Weights of a small segmentation model.
Training: muon at rate 0.0076, 10600 steps, batches of 128.
Data: trained on scattered letters and digits in many colours, 195000 training examples.
Rows from block 4 of the encoder, named by matrix and row number. Rows with one number belong to one neuron. Each number is 500 + 25 x the weight over the matrix's rms, rounded and kept within 0 to 999. All counts start at 0. Numbers have three digits each.
# fc1: MLP up (encoder.blocks.4.mlp.fc1.weight, 1152x192), inputs 96-191
# fc2: MLP down (encoder.blocks.4.mlp.fc2.weight, 192x1152, transposed), outputs 96-191
fc1.618:464468550481468524499491515477548530487525459518503503514531526462518479489509484504510489505501517507498516520520494504498536524495513487476505471490480475466516548469503501522523511472502462484465523485494486518441475511452538501534519499507472532480505498561526521475523547504505529529
fc2.618:490473511496504478504479468501544517484482513510501511486514491509510501534507470508505510482500518520525520463510469496488483462460487520488487460500451545505528490482462498534498521464485506502492555542483475469496473581495492480471505480487467509497485501491487509506500495500513526483
fc1.619:461510476498503508475489483520501482554501509516504548478521505538465511538541482471457516481512501517491508534471500497520489506535483510523512521531460500473473544489531514499487505522504510534457487488538517502508518464555523504507526448486470513493506520481484497511496466529511445535
fc2.619:503479492486503518508518508490503535501490513518449519547454503483485498502494505472508483522529505501513508477507473515502516492496519496497462491465516491515484528489457514495481506480507540513512496532509505491505467519504510495478526525454514474512466510493486461483534520475492500450
fc1.620:495493499507473525474444485489501475497478494534462486510505453527484535510526522518497484531461499481495515509496482524508495520500463495482528521513514482519532533471505502465495554494464511489495470473472449540521490481497553535530533480508516528493490525446459483506504522507518521490
fc2.620:537499514472514502503518540473526509508471458533463492491528527535551533502479518501492503525538499506506510558509452530488492471477494479482520495511531529528505455497492491507486503542480469501501511529517507501449522499528494540478487475457521488490526505536512529522496515517532517486
fc1.621:469528500485479500516432529464484473491527497507462523491559591503498462518496464500465516489503490477494530489476524558502435486493475546447502525469520517451525444496469531507529509453517487469493486439508539499495398477478423483486518545478473534454538494501488488523484451508482486525
fc2.621:463487498526527501487492465460497466511468513485499511493446470500492490513538500526508531480501536487484511510523510534524535533501511452520522464490463509538483528473508513476508509496471508532484467539504506475447542534519547526512496501502489540520451521504523502494501521469500525486
fc1.622:485500487506494456532522503464480522469510494508505486527513486477517506486498485492504507513474472481501490500499493518515520548487482463521511476495511489530521500498519467503544500529478527514487524512489511528448503466502498481494517491471520513508498527497516496483502528467492520519
fc2.622:505511516522508483466494511505525506507487495503527494510519496510489513510502492502505490516511514491514537510511528491517460520504483508511463485504514488515481480487514519463510524496515481519496512458493466497498531496516485508521472494509502501504510501513509493502508512514531501485
fc1.623:512531514492488497512442448512503563541497475498545523471494503486492502551481470519500562495526490511481485515476497538518481498509470511555470505557474532504496482511475500499476502568527496456518465516510454503496492500553485522472486457471483481501468501481499476463495528531516510540
fc2.623:489478531513519461497499503485476486492491464459537514517569456474522482486525472510462497549468528494525459487515550480493527503482543526481517501521463483490491519523497502478507480483518490477504491489482496480474539506533509564480511455505467497478483515498516509478476509512513504510
fc1.624:505515466540485537466428487531454479532512501500520480491514505539464480521473452513480503531533475503482502505512509498459529511536500528455516508509469549502483512482538497469493446529509533487511516501484500501507523455471492456526505527520463470502490546471503514507491496502498488492
fc2.624:516488538489502504478527493531541479489504510486504506476497500510505491497541494519501531476510462517480534515499518504520466454516466536509524495475510480513495479477481481491530527497487515501469495502533553506472495542501472548516531467480529454523479483494497524515514498480535511496
fc1.625:507470489548521531567537519521447452515449484529493480510455503519549479484533494486541549494474481467564505497477506500535505466475530492464573521507486459473503513486499447529486497477515516487484481498491518462512474487551538509511508479493501463458436502525504506534491542493447521476
fc2.625:515523555503509487444479466486551462507532527483560522481498495468513497516456551469518478526507519523490496488504496539509507489492444514489464462538469516516528515515490486472537503483537504474504497489485486512507514486500457537503539504487527518532496498510538481497478464536479506509
fc1.626:545509495459559557491532511506560523493481540579507469465489488509472483509520471532489482505523502552553548530438485507540438454510500491520508530513503473497490521469473489504503464557500507469512510497515510516487546491493472526475506484483501558503489519487479523552480530448509477497
fc2.626:486492515495471449523517493520479510527517528508447530457506507490458531487502497492480501493518495515477448507525513475508508481501479475508513490449531506507466501496530497506497500505491470509513530489509503489531508473514479490523504537538450520504498543498483481535538467514502512493
fc1.627:468513498473529436495490525451487458525490470522520491487518506472500510506462534550507486545488474492520484512530492513506527482496473490480525493465464515527513456527493514489500470496503490543481491494500515529503470517505490459495532509475519520493487524486536531513490515483476509523
fc2.627:497514554484558520493528457503495540550492454504489475513522464523494516484534503485514547503528459508508488517507494503485501500498470475521536490480545503476500545469526508519472492484507532467487507521510541460510506531525513489465517466519460532501512499478469504500526545452526533530
fc1.628:484532517461505513523411466480490500454522501474486492464471502453510487550484511557516565460517508536520457547537491503510525491467531502467527516463490510462486510473500546466501561470492480511454507504475533473501511528513508464482488512502466446495503483520503499492540485499493501505
fc2.628:477502504503520498525506482508508464496537492523534487476497495514535497456494485460451512450481543501521511480474505473491465518495473450474498502489452489518522502470479483518502533469530472504495541533506514498444494504482515511521482519453476543468503556487499483454496507544484473520
fc1.629:481510486471504482497514503532474508472464523533517526477512443503500533488534547431483473502546528431498529496495458471495518506457506484473505530499537501464487524488491495487494516463452471495498533484506487520479504497505429535455492515469500546449461462519524461492483514526463500491
fc2.629:484492496519518486469539489502509490519551490454474475476522463524487493477508494523534489460527476499490499475536491510517487494497524538507473524482484522515499503496529491522507470495513481468515485534479486486494493507494492577538493473507487497515489521496500480479541460533452539494
fc1.630:492514499526507518508504461483475468484516485485499503488528499504515480528477488504478490525509497489479482493503459501475542501517509493491485522500507485465505523514537496497468506515515523508501492503465498498479490543515502467504501524510478494519477501513508524502488521511458533505
fc2.630:512492495488510496549496505500518518508510482477453541499497504530502468531541492516490508453490520507538504491498527503490496456501498503488513470492516502500495475500511492503505535503506512451502504515523509499515498511495537498532509486489527519493489515497501479485491497495472510493
fc1.631:485533501448513493491453512474457508549523538496504513484508531512534499473499512473464487490492491499512509519536499473510515516523484487495493525476491489498506495505548527484481469527511515513476521496504498518491527492498481510497489481479487505508490502513530496529485482500472496500
fc2.631:508477539512493501522492474496507504504475501495513525487495515478474499497509508550506527501501503506543493531517521491500517502454489491501510509496486530514474524507495514492509466484507479497471500490508479493484476471526476503490501490526497547479503464520461496533487533480489486505
fc1.632:442514490480496448512530518521499489495500524515487485508500519437522498536567497476510502529473472490452516501492465522509477494504482484564442477539495495530513516558527441452499474501508502524512470559527474563487480497496504475493474468486468513513534494482463572506550476497538499491
fc2.632:522428564515529447475516506498516495480502487523529466527474478517558560541490529545524494567550501492496491510488528513471505561463482534498497503485503487484530531500496509507516498518475487484519536506503558524483486501459501503462536452449479481459504508494482470508486573457496512473
fc1.633:486462477522487499476470511528509497448519496475500477473497530471481455543470536481509509542507524513491503481487511486531512509484475521519534503528500499518485478535504484520534531490492495491478495494495469500532516512483509454486488511479470488474494486445479486471499484486495511488
fc2.633:513528484483471490514515508494479530523478480521460525498497487506482503525493514512498457534467472479530520514536520478466530534468511509504505502487475520517533485480498486513476500484505495467529502526508518518490509471503508494533527549497481515505483499539494515501521507460514528509
fc1.634:509534535513532506487485472501506492494515492503460481458505453489493481507520484494471476531525527513465477503494515494537435504507555540470532538503467558558464471478479511560504522492511535478493583540500491511528496548504477521481469439476447490533495490500505496470496494462477515517
fc2.634:479519446474459491521511576536507525459527493511482512496469555548466537525455473520528510513513483460486463472482500487502539521536466488530457499520533504477486499530484500493487479495473482496542476500511510478457488496489519521506532535522489529466480560542492511498532518502471503485
fc1.635:485507505498466451498539481510498543513516578487520431427533509470503545490500513470556504523523498504426549490514505519475519513463465539500437508505461502418505507502494516413535538428504517548523473442485455538538579528548464450468473541487513473543429513551476547477483534520470533497
fc2.635:507478469475581545520473448474514505508511453521502430529551475458454478493489584500456520524447548557513481405494504516485470538522471470452598480506532484512517499487523540478491488591526535507484470469466534432458462456548469482481470483519545507534488525511513520535547460515455487498
fc1.636:539514515530458525533445501530491532554498479437480472450548476481520513503490493555483483530506470521484471507480431433563520494476464522466546532477528478511455452502497495496477557535529528514501522490503515514537510551503513537495505553499517546516475497511507533502480525497498513492
fc2.636:489497477438498457481442480510519500536551548530481508550497519547440503462509555503501532538492503443465453497467483589486436481438547520498499494491508497436550518502605468512534458503517510452478473526494524498516502521460484386506530513486482502508498488483433501509542566535521502502
fc1.637:482480484517506483467508515486477507477482515501482486511511515529493508488489499491495506513491516499513502508509512493498503511491495502464510500497507492524492494503485492498502517490509489487521523498508497487510502507508513505493498502500523517475499501488491474514503500481482470519
fc2.637:477512471510492503506491490498494498513490511485500501514484498486495499510491492493513492495499528484497517492492511521494495498500498506503491519495498513496509515500517487511508489521500498513489484511511505494513516492519485544502503475495492504490513516497520496495513504514521505498
fc1.638:444492549470509517495530473537516481533456550521483513527506507508532495507479483517515462440498496484560573528517473533515446572504482482505486506461467554452476519504452538529517472519487487515537501514511567509530497560503459508509465503523450468493499474526494567468491502488503577431
fc2.638:505541490519470469506494533457494543463533508454504494524514498480467548504523493494455512528534464519492464463461515497525539496547540526549540499521498477526482534488529475514474509526510471527451535478492497444507473539481541567462461559492497520486494517509509518536536505544547505489
fc1.639:535553507524509538495492505484531506496507516515516516507520518535530495501520504505496525538483462494518477462467535539460520523497482518502505463510542552504485501518497477516513478484504501509526465448428474449514515509476512462512476459522503494509533477487505466520492465516497520511
fc2.639:477533484539504467502483475536504550489491532526511494453500475445475540520508508535489462505501510519545477535525481518483451522516506515543525465479496521506518495524508509489527490495467479468519526543504540445516489529455487450466485516467454486503513496482526477515492437498526489490
fc1.640:493493490515517491509506473504508513503493486504494482509495528488516529501495486487502494485507484493543493476496504502497525492452505511511481495475486519485504505525476522520513500504510516502510537489492474510501495524481519510477486501509489491510504490496490499513501526506489509520
fc2.640:513482487469496513487498486472494511503505505518498469490502471490504521507464490503524501502464523502500529511502514503486497503491499497507514516505502531503489487504517510497505497494499501491500514508506493487520491501500510506506479495496502485490506512469485517482529504505492476497
fc1.641:493458534490473520510480513517525530508527555530527504513448493537481522560523538544516435516521492475474538485470493486485496474509520507508517517498493531486527514520469469497478508477495514474472443488516467530506517499492457524470526509491489506515504474488525543528485503472512498479
fc2.641:517518491544517532482544478479458439524496504502439527455480487499489523486510512492499492524510493536541503458502458518484466485548514537540468456499508510541499475479518503496486500514511522512419525518469463530488478475495493521515472496513502504497470486489494507506495495475485474526
fc1.642:512467504467502492537450484520504501498545462561516503526520496480453536473468455503515487522535533487523481435510484525529482495481468430500497497491470508529517540485529462534523497501532472521478491497491480516499507515467481489478541497489530515466502470513532467497503524458480550486
fc2.642:465488540444521538523531476514501488458501507531540518489465484466496515498485519468520510482561538482492505512470529476465505470456534467456499466501482508557539455451509492550515517496476546510509493520482494521473491405534488525537428506483493551483513480501523474510495462462516537544
fc1.643:480506465495509527523522512492505514530529514506488505535491520534489487516495495498509509519503506502553520483501514487515489506542485500502499474489511514521458540498509536477519473504524500472507504465504532496508526497497497534510482496491499493488513492518509499513525500501470524527
fc2.643:455520497499505509499463496478537502508496463476499511478527497489499519481506518502480463540512512470507522515465495458477506503492498532504497464478518474520472499470488499465500477508478514513526566490497504485497519510477501491494513470489485488506513468516472511511501529511495495504
fc1.644:502486491524494512494498509483515484505506505480469506518524499504481504535473520476532493483498513508530494500510513521491486513518516494497508516496519485491531503483506488516489491484497495484512498495498502494507516510502496461484508512476511496507490504495490498501510488512530484490
fc2.644:471500513490512499498503508484497516482490492495513480513503499484504519498486477516481497517500521479498517512498524487533486506491494489515519508488519494492506492504490487520482492510497486512511494503515482493498505497492477528493494493484489495499502510504502518493511510509497508505
fc1.645:569486460484557522505418537470491489513520460466514509516533502500466492459516483503452488492454502498462526486531483503471474516553506505476533520517502523516488496512479517472467502495498445507512508461521515483484525547481477486537497494490481488499492529472480525469502461547508491486
fc2.645:521498555518468491497458469509535518478519525474501502447524510543479499503506478529513485502527490534551488520501516511525499480527491468468533464458492510457514477466507520490494510451458490507529519512524513507527482508498477533502492522519509498508457453491515480494500470500517502491
fc1.646:531513490489537474439474474494506501433531491489495454507494519536514487523539480512518473555477466448496507518461534512512477482479496504494519472492483503514507520524506497543491484456449447524476496470448478501499488511458544499542484540522490499497494493508478470492502554499497527513
fc2.646:463510519529524491481453498520506445497439516525501488520505486514521518507543483496521483464486525499496529492461509503530535546509494449482519521513527533473464482497527479503460469506517518490523532444454494483511437488513488476458463480499488485515456469511485523481504509535504509509
fc1.647:501495476507514491494503530468464487502497492532506504497482501484492512511525504497505493539499501524494505486491506518503528497520469481482491528506502492519478526484503515540459520538497489510503475486492533478499510545488512489546487499488494468471482529514532488470511489516479478535
fc2.647:484483525527508533503509516481515513488542502493529478500546500504498497512535527502513491515498510513479510497463501482489473474508509485474499497499532505496502524517485497515478488495508518499495514529472499536495478511532499471499497486510516481508482486521515487509499508505528478511
fc1.648:457462546479507504515534513513522521559501517534492466493526540522512519537499463497509506485498500525505528525474483516510484532504476532510491499526500521516529486543528464529522510506527515463527507499539501511483524521506547505495519486536443541494485491524473507516502499496507507512
fc2.648:414468499517489511524515507512495523478491510473511514523537535471509493502492517515491518481478493481508458499476523534514511469504476499539509492518521482517479475495496481470476507512492534417548498538525507513568480494503489521522527538507479512530499505464525526522490503514487489503
fc1.649:489513492503511469463515512507501526502482501543505504515502480482522494520505472464471515479496496476528522496483513511486532520468492521503507515487489536481512466495506527472533471489495482503489479510473525497492507491472513517456484495500518492504477525491472503512516474514519502530
fc2.649:500527495500495485445485489510530483511535484500476506512515492500501512502468500515514526471493517514493487508489494512512495507517502476497497527513513504505483491525447495483498502474471512528478517496499473456514499503524489528483536493502485509482510510538485468483516484506514495468
fc1.650:510505497498536504499487487500504496486500508483503491504494494508481488504499483509494511496504505494508474515509494493483515513477504523492488485505518503508494481509485505493525486502502503509504511490495505522509489488482497505501509482499503495472489506494496510506505495494488496496
fc2.650:491501488500502501501521482482492479493499501508505493519494474500519502514470514492507497502485506510509503500491496509513489510492511501478494510515484501491502505478491502503512524503520501500514505503497519504503503510496477515494474478515478504520519484496509518485504488510490495494
fc1.651:462498488477507475527521513485556520485525501521487514483476483501506501480521515520477481489483538513501515462503461478511483504481477505469518512460495481523491476476477531497506492475476490471531517502513457485477473518476489514531489532529454506455505470508513499519499507496484526549
fc2.651:519516506517492503479508492496512514481462510529481487467508520478491473529505492514505521467507493513469464526521511509500478495489499483488518477553517490519489491478512496501480513512486488522509494484529487521525500499485513526463461481507480510521506491512483493504524512501474485462
fc1.652:509496519515505509496483485467507494545476506534520462484547519512517533529462470478542472524463517487571494462502475483512541484510505495467488523544503474528524494520522524501519505526489473497562493521509484512512455524509512494472537561524560471473483507489495511518446533496506523533
fc2.652:513489501494466484509538479481539500477529470459510507529502542519506493539566487515500536466521503505487468515476545486464488500498493489528502502510493498569531501516513507484528509509506505472472497495463513476484490504508487494477466500462488499447493528511489483513473465489510497509
fc1.653:516514481485536518493502506500491519493514521487493482500487514460494499509499484493516501519491504483501491478513477494482521523504493478505517501482505490506517509494515532488526485516493499485511515479509502511513507500493535514512516506508509502514511530513485472509509522519504511488
fc2.653:506453537512524494496517483490492500527509522446471512519472483489502543517528475526468493499521512489514502518479508462492517514523463477518490487496481507500491526518510508507489513501518499480504513503485498505498536494475496539511474486495533511473498519483482490524500500502524499517
fc1.654:507489509483504473457535506517509503477513492498483499502500491520515507483496495511483494491534514514498505507498494484502481514481549482479466469474521507491514491520482502498508541501505501505489467505491498487547517503489502492505501491498531474495516510486461486484531499507479481475
fc2.654:510527478516491486508503484504508512499487488496501474514523499496517496527469495507521494527488500487520498487491497520498495505497506507508490505481479525505495486507516518488504520476494497509509488477527505503497480489515513480498503512490504501485486482519486463496518508477491519496
fc1.655:497485483491510493491491495503500504515514509511513488506490510506505491502492517512501500485494499514501501505514513517492486505490491500519485510498499504491508498492515522480490503491508493501492507502529485487478510505492511518512502508503501510518492490497510495511489524491496506486
fc2.655:500488511500511505505510503498504510512514489506492519497487492494486492514522489525498512482492508477516485497499509495498505495503502495498505504502484501503484501505482498499504486510490493508502507500486489515481490493523487519494485473496514505496487501496507486510512525508502492495
fc1.656:440505518506474470446552464527483489544498466494530491530528501552498469500493458498475498467505477502499527505452505507496476490482534510457503490502445550537501544497478466485523517501529467552513545465558550533440509521488522517513538493504494484473437509488532480487554520477555445549
fc2.656:505500464529517445492502516494473546487494535516535528505558532489472450479483458482490532545516515509557460506495535472477483510521462447470446516535500536462534532480548493525498454483434471463437472536521455484552457502505438496520441480460524487484474439512515468468443486528510509477
fc1.657:528475458557501444512508531459496481528483520491469501491501474512503435452498491497489507509503526522464454504489489509490518504484497500478512498511484503521472455479548490508504501473499481459509466470519502541462517448473465506505470540457473552486520525512526525507474477490486516505
fc2.657:471526542468461479496541454475544504512483464560542540491477505481503540501516535514522518488526473499485528520476463532530494514463504460459517518475513496484466546520479486509464514496504526486508488492473496472477505518537525580517552515518492548477533486446507504511541508530493550498
fc1.658:482465497493537530544475555537472581495475512515474530513482484478506515515495506501509523454453519531493533458560527495536505518485446443477486484511498520504466508499481505473506523472518483537534495516470491530513494525500518502501504471495496491482545492505492450512504546484529543514
fc2.658:501507470481464500435459505489491490498492530535507521529570465474475473471471508503439489531507532495537543513495512476538480504494510484493487484546500471469523513496547488507527472545526448487516486500493558444485491482526468511470471524474539521533533474537502501489474515500464553459
fc1.659:552511529530555486555530496513518516501504502485508476494483566492517506523447516495503565494468508478515504515491486559506479545493488534492482475526487519503514483528476480482517493504485494488537514488521547492518470495517439472549462501502495495485477443521505492481492489513513497483
fc2.659:517495561519500507506501484504477459525481535479511539534482501496485491500464504461571486533532493495516510468513525520450516466462483459520510486456499488493471529509518529495488528457504503516518484467480546486521498484483502566443505507500472502517480489519542496522489519507513487484
fc1.660:499503508475467531540532500519522506567501456499509508464489502451525477499522518502506470476521474515509517499519476517515467480497508461504493469505517435523455517466518500451443544475502501508464467492541459553462510505496492488547482499483501500501518499489472549535486506524474527513
fc2.660:456478508510493516509523533533506515506498521553531486549505498502473465510474445477504535504530478450480512501559512504520486519490476501475497528575487480488490497534486474530498532529521497509478471508496523524512496538543533507537490509485508472477527516507535498478513538497491479501
fc1.661:534503523478488503470506467513486520511520478509501491477492514446507474507509522492489475524543519496463510462463511535540447480499534462509509462506486544513482498496530489466455497478542506459488507519520476519479489490515502513533502486495456526509509472524488476476531485520516489471
fc2.661:526482505507513460498502507521477505521462480517515495510475520523471541555491493554531502499494456497537549504499484527526526485504524511536470546519481470536527495567516471532570514509513529502567454485465529462518514487484487507481499498477474527469532512475477473506547512489452500510
fc1.662:525488492469477520498496479500498446499512451480468465512461569517466479481458450536488542537508523526607562502502570535453477492464462513438520509528542480472499483557490541507516513504453476511457558466425509507533530524452472547538480549471543465475478470464506430543533480529499519441
fc2.662:500515534529512511478522544506521497536494476547536505484497457468489529531519539527533420488552464506510498482439482495549529560519509528551476578555519519533514523420499452494481513497516519524551496497579501462433506483469502496482567487420486527548524485461483534493485476504542428521
fc1.663:516491484498523485537523532470499512514503500491484490475497442514462537485482534504487499483481484506524535539521492459490533523498449509487464494483511487535539514488448438548483489496509468497494504497485487516501464509506485472486498514498518481476476515511503526500519488506490517494
fc2.663:494513506525496501470502538500507486489470506482506498502510492478505498494546484513483513490498477506493499502533530498495509463509501483528506496477485496492497510518475482519534507518502437498501523521516547500489509493500521529544511504504446472515492523476510493499494499490477490496
fc1.664:510469524527456550455472471542512498556482495459475462514545569519529417477523513494475489457518528512491522536501502538495511498480493548460568488517478484520508498435481537486489505530496496533511543504523497491521513492520500485511514528486521528505478523530478535492504530488516512489
fc2.664:518518477535500502470554544455486474522551487536500462433512492499534493534499538548538506514513518453483520486519481483557461536509511512488473448471476506491481494502479497524487527500513525533507479492509493539467463490501483479490502472471519504524519478525546442446515486511485522466
fc1.665:491515502498516489522539503486502481466471499518501503522497466505514511554502533507496572532484482480497527433430520501481518571470496537447465489502540530479499458538520503527483523484477449554461523494532513546493512471500502503490502473524524500489518443546511517493511517457525514476
fc2.665:560464458476507460474470520474541491529484494486548472501527501489435514512482523519483507522503519505509499537514522434499491471498512423562489456532446478476522529505500493515482471490538510545527499524524546481524459498458471616444510523479438445514488518424495551547507471519507491531
fc1.666:500483491511527492479470491424523463480520530481513510490505517489545508493502499509495495546517510472483475511485490525503493487469560486479534499467486527499466464540533513503486504480499472464492553530521538501496498522518512533513454570528428482473523522524491496509457527499501510504
fc2.666:474526490509482513475491497523486492492528481529480469481469501500493500504507503458516500485501506492479488494494482509505478448533485526471452525472524472536523524478519496497474494536507519480491503498499483509497495497505538537520533497504555514482471425518466513508533492496503489473
fc1.667:486513500494505455485488478510549502483480534498517461455484540499513541516497497499510489467473459531542515490472521464481485498472470460513467493465543510472499484529458503525511499519494478521488565514506497479481505558498475531478569498438486505527462524464506482529511479520487485508
fc2.667:509471495503497509555503538508492462454495506533521487544493486480510522516507434521518488493513521515511512493540515472459533493525481493476541502516461542507491522510500509442490501498517503516479471511537490512469479508511449513539488513513464454487550498510489477517545486483511534538
fc1.668:528485506531481485518526469485496499464510495519505513534514469513509492503473505525499465498495479489541507454503531491514538507454495481490486547478476514499511477507492515499464513510512527485470507522506513528506466499474532498487525502510536517493514507481503503486519534471517500452
fc2.668:494485519475476490516524506514516538516480487494547480509486532484496479497499487512504496517534492526429499512480457453501510482534539487446500495544508508509545493498467491513500518517515502467546523488486517488493530511492484516473437483472502498475491493548528519507464475531489534487
fc1.669:466468460504513523510501523461511515497512473492519515498526520484453485519499539503527492522480510468560522504495472471463519496507516511490524534480488480509488491487492437525542482471515509477455521476476511491499490480483502489456490528480516521481485488526447494503509504461494505534
fc2.669:511530530503542535510462519495494496484483518508491551515504508495515471477477499504484456482518500475512500496550561533508482471509521463512499465505476514506463532491493492517545498450473473536483499509475501501501482540501482517509464504500500519493497521486507519485460540549490488495
fc1.670:534496494483492492461502523500489542486492504499472471517523476511517470505533494499491530550531504499480493473495505498453545505493510506460502496493500490513490495512517479464515488535475446492520510506505516524500496510533535496490482522479515509504519459439477539496491520497511489483
fc2.670:520507536484509549474490514501525485482528494480505481502510503522492525527491553476521474485493497490509476489516465488508516482494464494523483522513528479490533465522472540499491496523488492493481495486455470493511488525492526484503472487499476500530518511497468498465492529522466483497
fc1.671:489503491486526474516504527529541485484502464492473527490513547495520534472510524483485521452515452492503522525496543521512557572468494535508489493513509510504493491502502481527503509500528471497516466495527451522538468497494494478505473486512493452478493476577484485537496501527507468462
fc2.671:529514482541537519487564487457493533537532509517517491480469474520512480473491506456502484563484527538448477501530481494452473510518484519490508515504540502484486504508466492476493504522468483521522504538493526446460528548483519506459539523480470479498515490441489492499493490493503487537
fc1.672:520474481527519524482453486493453505508474505505479516496491505500499493489513474522487480466516509498509517551488519499491500555523485509471496490510500516493489471491498492504521480516512490525498504513497527509465505492501510516511508505549502505529483522499520493509529498517506489511
fc2.672:534507516512486496477496516506480513478506492489481512500498491516515507520531510503508507534473493493526491507481518503495507485518496520488498520498481506511495506499502543511500483506490477498510481481493511505491492455522497524496498498517504491512532478508512505505461463479527493467
fc1.673:507524497508457509468455519455471436457504498545531483502480524489525427520574534453501552577486428497504489563525480531506539467553468494507488587526423530499479546478475484496532440526533565537486453435535521532517484489518464510521443523477469525403481520460504507534468493526539490532
fc2.673:556429513518521504457542492504497532531530527501521514479479480449535517453464541550525473472513570554461493471484438505501466512476477444474534490514545495523556471546524477542486552514507485474500540495507477511470508483483530526484466505507565482502442484540520489500471489488435434518
fc1.674:516498472526481486499499528506476512514489510526510529472513548502453535540523470480513502457521524471534491504528482484435465489475493533468476501484510497512493511480494493499481476478483500479472500479495475472543532455482509466513505518516472497486514569487476479534467533511525492501
fc2.674:485533506474515485484515505481509486503517518484553480502467515499490523487500529539516514563463482551504505523485520486527506478465516421465522496467487486502476519481571499501503558527499480512540504515516528502508484514549513471487484476514509534512508413530498517459503481526460510474
fc1.675:493539525485507505471504485526524508503538482484539501510525474504478474517525495513487504534524509491525520453470561459481516503506563527518473496464509506441489480526498512523455511581526497485507480557492516491513532501521479448511508499488505532458516487505493485490540494506474565509
fc2.675:470475505455517395543454528452460503509489471464553487469485553544535507483488446499535492533524477514449535490480498518500473502501521453537531518536456494522476461498443505501502510469507500494468467465533466483478470553520507533482516535475493487546466523531491560517447510549518445511
fc1.676:443476504486532554534495568541525461543529515507470472479490536502495468516467426487522527445513539510470483458515481538498518446530479529506558491470480458476524493488506480503518466480496438511519522503511508528525499555486546475485499475537506490521482495509564523546504466506487515510
fc2.676:482498525503501483491489500535502524493513507483476514526539519469533503554478531443517511515504492512499490488508515518537537549492479492490479485476496474498495506534515504541465504454501516464517479508436455475500479465514504477465472504507498545502453537490494502511500552476520514466
fc1.677:501536532446509513525507505466481537482519507480514498514512514484496526515510535497511500505517527481509456506558514498495478479498525535440524567473527494474533536510549521495493503485520459495498504435519534534465517480555438488524481495496511512531490475531460511479486559430484540518
fc2.677:490459517543560476520527453481500488495465499529450501421464505497484504508489482583526554489425571463528497514525535480486505514483493500487502484488492515493501525507471522545473485566544492521528531503494531481445483445574539478522530507460526522509506491499518477519521542477484453475
fc1.678:515536522484494535511460459495537450470514515485472532445476489504477466533489509536476491520482532498502517475509505495450497477467472486505506519512498511485496474525489519496518517521485510496481512457476510500516476501477457499494476471488511508474525510503504486472519479533489476470
fc2.678:492443529534497455462528474477496516484503515579494475504492466493541495472497516511522544473457485503491470527497471475521508517502497521512480518512491475491504503506529478514478492478550493524492535551508523485470523495522489485470522482504492470491493454526529501446499502483474486497
fc1.679:504480460483480508489465500512483509491509501517485492509483540511531482479521484514517504512524473486472489496512500507492520495492489493496529526503503494477514488526528523488503506510445459554491527491509482500521494508543527545471564464533513486512487501514509502516519533495468512512
fc2.679:492480487463492515488511498510502493478528491495532504492481496491513524496499539518474518481486518505493518486523496499492511494523486505484502484504535520511482468498534538525527475483490516462512494512494461486461499476496488552525486508492515492501500525480481529483514479513501500500
fc1.680:509488496518494489519514468530464560502478506476510493487534529524468505482537481479494502484462521531508519506539512489487509498525486481449533503505487508507480516487473534534541495521484456499492481497502507511537523494504535535524493469482480490457520497461496507472487552510509499467
fc2.680:515509513493524486503494497475533486524512523509525496530492508507544497491519548493513479530450536527515487459458487496509474505535498490503486546492508493508499475535525512509528478521498515488529491510490500514487494473531544502503483497546501496494505483510524475514498466496518515518
fc1.681:499449473529485452518472531473514498513485481508490504540514504507524520485479468451523482481507497416512516469525484513466514483506506469502510498518505539554506501487473475458515538443429484547441570485521539431483575488492434516492521491497541503427499475490495497501473517483534495493
fc2.681:471499517476542491443527471474466499488477527433487500499469507533517455467506544560442488491478500538508487537534449514505481515518469509507573495486516446505517481484508510505499516516540487487529540498486491488499496448521522465474446488539513500529538464522491485493541444466490534489
fc1.682:501447497451490520511491559505537473505478478443506472492540521515542442545538513485504516511500511477488480526500460512492482508493484545501514479496497514480514507543464484486518511472507506520519512475518501468493454521482482509473531528493514502548517461517493470515418450551531510462
fc2.682:496505518519480497498532507473508472485449504497527478468499518499483521474477521485516506527524485497426536499476534456508482524516503489546480487497475482503492474461503481508526502506508481491510462495441506460553521469512483472537474517510445474520514464492512465514520530483461516509
fc1.683:508543515496489513509489525502469497528491508516539488462513493520454492547518473481477553489515480485523501511472498491480472470513509512544459500551468498461508488518526480508494494521470517528520526508508504486479502517470526493477487510485496511486480492525500499475513483509532507505
fc2.683:557497472452511540508521432508502518477520493497497503538493497474510496490530495493543508526503472504502457480515501493486516526505523498492501539486519517505506520487487510495515477499523504478476503484456494488521507489532460539501516515471540508505524516437498505496486472508485520476
fc1.684:559544491512496463524511485456473523454502538496536527478502491516526487468462488492505535524464476495500516424448476501504557516457524514524476523469500494523450507514487568547538553487537516509538520494484466498515501488532557463474518451518556492488548492536489470492537493500502502485
fc2.684:425495502537502496488469494504504533472456527552492489448498495484477444526519491522513530445503518481495480503547478538495503470534517503511522505471502474474502490491476505483524486497481476492541490511515487519465471550518508454492446507491488472509513473513537485520521483551513503477
fc1.685:495539497493527463492482439488484536494513546513499544463498472495547478486493503534499548535459499528521485523469483538475513563508482444531512532502555524506491529483483475498483561506508500507535484539455548543530514493477508525445478508495447467543525490568430476534448509497494489514
fc2.685:448525498478493526558507562502481478508502503473498517560513526485459486521406525499469487485506473502483460480504548508534516463489532552545483543482462514445479476492504488504511548542550500474480489497522507471472502491458480541511543504511554525515470502490505565488491470494452476534